{
  "model": "sound classifier",
  "dataset": "synthesised imitations of 52 everyday sounds, one a clip",
  "train_examples": 39062,
  "n_mels": 64,
  "hop_length": 160,
  "input": "log_mel",
  "spec_augment": true,
  "win_length": 400,
  "targets": ["sound", "group"],
  "num_classes": [52, 7],
  "arch": "crnn",
  "norm": "batchnorm",
  "hidden_act": "elu",
  "depths": [1, 1, 1, 1],
  "kernel_size": 5,
  "stem": "single",
  "widths": [128, 128, 128, 128],
  "rnn_width": 128,
  "rnn": "gru",
  "bidirectional": true,
  "rnn_residual": true,
  "rnn_layers": 5,
  "loss": "cross_entropy",
  "optimizer": "soap",
  "beta2": 0.999,
  "learning_rate": 0.0024,
  "beta1": 0.95,
  "shampoo_beta": 0.999,
  "eps": 1e-08,
  "precondition_frequency": 25,
  "max_precond_dim": 512,
  "merge_dims": false,
  "one_sided": false,
  "adamw_lr_other_params": 0.0014,
  "max_grad_norm": 0.5,
  "l1_shrink": 0.03,
  "max_steps": 2300,
  "batch_size": 64,
  "epochs": 3.8,
  "lr_schedule": "wsd",
  "decay_fraction": 0.3,
  "final_lr_fraction": 0.05,
  "warmup_steps": 60,
  "weight_decay": 0.3,
  "adamw_weight_decay_other_params": 0.05
}
Rows from block 3 of a small sound classifier, named by matrix and row number. Each number is 128 + 32 x the weight over its row's rms, rounded and kept within 0 to 255. All counts start at 0. Numbers have three digits each.
After each channel's rows are labels from the 100 clips, of 14976, where the channel reaches its highest value: "top examples" is what is common among them. Only what is clearly more common there than usual is listed. The data: synthesised imitations of 52 everyday sounds, one a clip.
# conv: width-5 conv, stride 2 (model.blocks.3.conv.weight, 128x128x5, each kernel summed), inputs 0-127

conv.124:132174108125123153112090111150138146139075170149159127119113192158134092130088126130139119129133131124118127144122134133162129144134111145142113154154134110166142255166133111094174156113119255170159138138153088125099149113101142197145128139127126173155129133148130112177117214140114119076104124146134119157134144142129139101139133151156121112162132124121126149101086081151141145119181
top examples: laser zap; machines and effects

conv.6:140136139175147137150125146145121176133070150163136081133095103085114149112126092131115129083138149165153079135137136160126122114130100167144147126148112141157183000138128153121112105132139000155168123131142122200122150134114131057103167127131141130105196112125160121126177124120137111134128127143144124126118104135143127068104151092144133146141105147113141138138158159177142166151128
top examples: people; footsteps; knocking

conv.67:093094128151141129155147132120159127110166129096149113129112135157166140091175129128196117105142089111164231139163141124092137080143128118123088126076131154083111125083127143139214108148111123125132097117171186142126152106132143141103067184153120170128168128119109133171132131127150188113148148129129065128117089057154127131121226120102202124198171113121120103127141093122202157186114
top examples: water drop; nature

conv.123:151105134163145135133102135096115146173140158137120119134086141097112138098164147132098103142102141132087196136118112120152100196154093094105140109149132131112120205142175133099117126086126175133133152119162121094112129138156083095114137142183142145179111189077142145145127246106163065083156111140077167093177114174158137110139101087102112149135142185114120167114165177161030153178097
top examples: machines and effects; laser zap

conv.18:143119130068119163132126161122134090132111112098120098074175152122139125131057107098166126155125105181136148084115141086164149223144137161095126126174101120175087190128143108104130123092111174063156116105094146098093143122133179086130088166153102177116150157114029160150187149159173107120130126132171129081148073123093113146123171125143138138094201139118160107088108088161107163107084
top examples: machines and effects; laser zap

conv.14:117127113117084135126140127065141123113132130171129085145078164093138150116132144097121075152098153110117133182106130154105137146115114000138134125119132135116112104105177136175117119161084114110130104131118104114144123131133159099063106109011097097106163126101131122112135126119111159138153141119100133111117051109102085148128055137146120130115063112134166123133183152126175029179103
top examples: people; footsteps

conv.31:148131175169131074113133155126173145137201106117164157083156146131112116106133129165195150106114128140153148162140165140138110156157112124120148098238115120141077100153143119163139086128133150094150157112116152073148107186121129127166121145238116075084174112113118177065142117128116105116109135074133139155161129142203047105116101123174130146102095101095101127095139177135146070139142
top examples: people

conv.78:148135111194092148153122125139137097098089148179101074113110188122139109170134158139131129161169090089101079172194078135156079160118096071125150133119106141126121109164159113109141130098109080177162114112131139000127117189132144189123055166137128131126129128126163096127075126128111096117173064127141141114117142128115091136122119159153125145131074139106172125113099207158141100104163
top examples: laser zap; machines and effects

conv.59:071172108139130167146185112122139160092145087122160200032108154160129125146147177135130133120120110135193128166166114113110111096117147117105072104112142133118178211121091124131123141147111123186126150142095106079143143200119077150158169184165111144125111133123149096151119109129118140110121133130136156143167101116154089119148171113135131163167215051130085158168149066113187112186121
top examples: machines and effects; laser zap

conv.29:179114123060112175111115133138131126061132127128139173142122143166167117110119136093153094148125134123117145134127094125091187184105144055176151120151166115166126070157087175066117146119103159193109141103172117076179166074098128133141125184141144209142169127134101061140143184115178145131137143132151095218116147088115117092124123108082125091148107187115175120093125094164128134129123
top examples: water drop; nature

conv.68:111105130088135113116094119079106137144172159125153097137115175100171126100130074138145140086159118157148191144163139123134133206151125090080113144174154194134132210129120109118101132123143163097092151110114112113096112166151135174133126121121100110144101148097094118182144159111156093029152133117086102148151127125103115091113093169168166148194140105113104223207118109149199107080119
top examples: laser zap; machines and effects

conv.38:148094164118110150108111165094126111118110161135106120133164057140121101182111145119138115084127119135126155142091119135125116101105142074115116127121123112127068000136118099131160104142142104160142103101111164039126213086163115062074140161117147143108172102144100103113121097116117144115111127158077124115136094197158111127138133114154140131136143108124170140156141138181168139146137
top examples: people; clipping; text has "clipped"

conv.115:086122134111142161173127126151142146125107175079128106139129182187105127163155102131185063151113156119147196111128097159110114124118133135167111150054118137075115097079163196169101142164127086108119073142126132120149101185139165156102149151116127137154142060196228078135121090135165135102123143122142115110149161147117098121054153123081125186166130163128122121168118173105121196150140
top examples: household; knocking

conv.13:124105143134102133160151105110136139122130134122160120158114123172165158196141120136185147087164126110137072163143126129132198176138128147102134137129140140125176080152158125179090112130118115121151185130110101240171135124132143119184134103111154165126142153203207132108113176105122152126106118198094152085179111158144107117133137122119127178171128116250127155131110170111172078156132
top examples: household

conv.21:147104102146086127158104178113158177124172111127099142090109177137115115129130122173142135132126105108147162136113118119149138063175198132145128129148122119119042075133164075157125105123133102194211074107160117137103171183127165171134100168150137122153166134171061119169150172155177095130162156132121117159117144133118141124151183161252129141147115152110153151161179173118139113123122
top examples: people; footsteps

conv.107:151142110060160139158130196140106000124158124151140155118138108093104138082137162197115098098082141138153203094142133084137138124124117124103132136138105180145154172148136093103106100115117129130118161118113177153185147096145163138131148208153137119120149127134161094138086184120105201118106134088142175080111122141190124122109182115162086194118161093129131133116166101151146099075120
top examples: signals; clipping; text has "clipped"; siren

conv.97:078087217113177143093136117143128120158095175148148094147165144213104152135124130165157065159156124118130130181117107159125061111055143125124131100118133126115169120128141155131148154165167073103150148148147155174110099211139125115080098145160131104137111134156107172115133165145102178161119113115121143143117121120211170146131134168176142145159118120112124072132111255118142136138108
top examples: clipping; text has "clipped"

conv.125:141150165123135156147104150126129116155155150115150112150187099156119210160125132129157146103147117118138038116127130112134136143167115123111115138137181143157159023149081110167166151154156092145114175135093087110151137113123094129159156171176121134111131167161153151150107134137180166170121121163215125131122156105140218160160218136151163153137075056165123107157117162106119109158167
top examples: clipping; text has "clipped"

conv.104:153085137038131117099091129121105150109098139126142174189143167146142089099112132088148185181132125140081074159081123153097165132102143079098148133119111146186169131123124102152131113106090082182151157125182067112174132150106142146133155130097142143152113155097122128127185120161011119122125171114106171113142134131123107100164158085090155159191097156161078104130184175102095101139127
top examples: clipping; signals; text has "clipped"; explosion

conv.119:102137079129155164156127153130143124128180214070113130130144097134114117156090082119108116113125115163176135125132131095134106130145162120131136132135196140115115179095132081067122119136148160120189107105097146154146115151178117165108127148111198165127199157129173084164132195104140106123107071169131100135128130194172031100181161098085123138073124140129151182122096102174069143105115
top examples: laser zap; hammering

conv.80:064148138064143118163115098141174112151146120129112122153216159160095169194088150119133159140130098162099162139117117138162137055141129110139125150116112120090135065123071167152160111158115093148143076161130110187136159086108175108168091189064151199169185114183123095163117150195109137102144149134071103163119064141114137130134170141141140139146114107160151097138169136113174152133141
top examples: household; applause; typing

conv.90:121168101118089134134157123132127149085124143138117122100123124098143150139121143119127110161109163143169175170174164149108149142110129178144138079085141132146139211130131152122118106103100188147097112140074144090111121042146127149135136137150139143165119142142097114184138102100151089125165098136140092136047133099080115078039138084076136123225162144139176210153145158175097086104070
top examples: water drop; knocking

conv.69:094135164165127131112171129194118116148097125126167107093097166142132103126107146126146082110149125095148189188078124135138110054113116089133146067115158073156163117126111165088129148160194119136124145153141183107119146235114131136105150117104168135142139102172190151136104193143117102121142112151096132134154132084169138126110123181202105125164165113154132124135202109178193145105193
top examples: clipping; text has "clipped"

conv.98:042115119169133166109103130072108095074125122098141142158112092108202138129180119133136124106101119116131130126112132115062158125197125087131141144123167143134201113116087209145173121134079170031086141129069171116169139131168121087151158092051095111145109104094144145116157123128126133134148136125205088100170150112144121081122133145131123065141106116078168107147099118120153095122140
top examples: frog croaking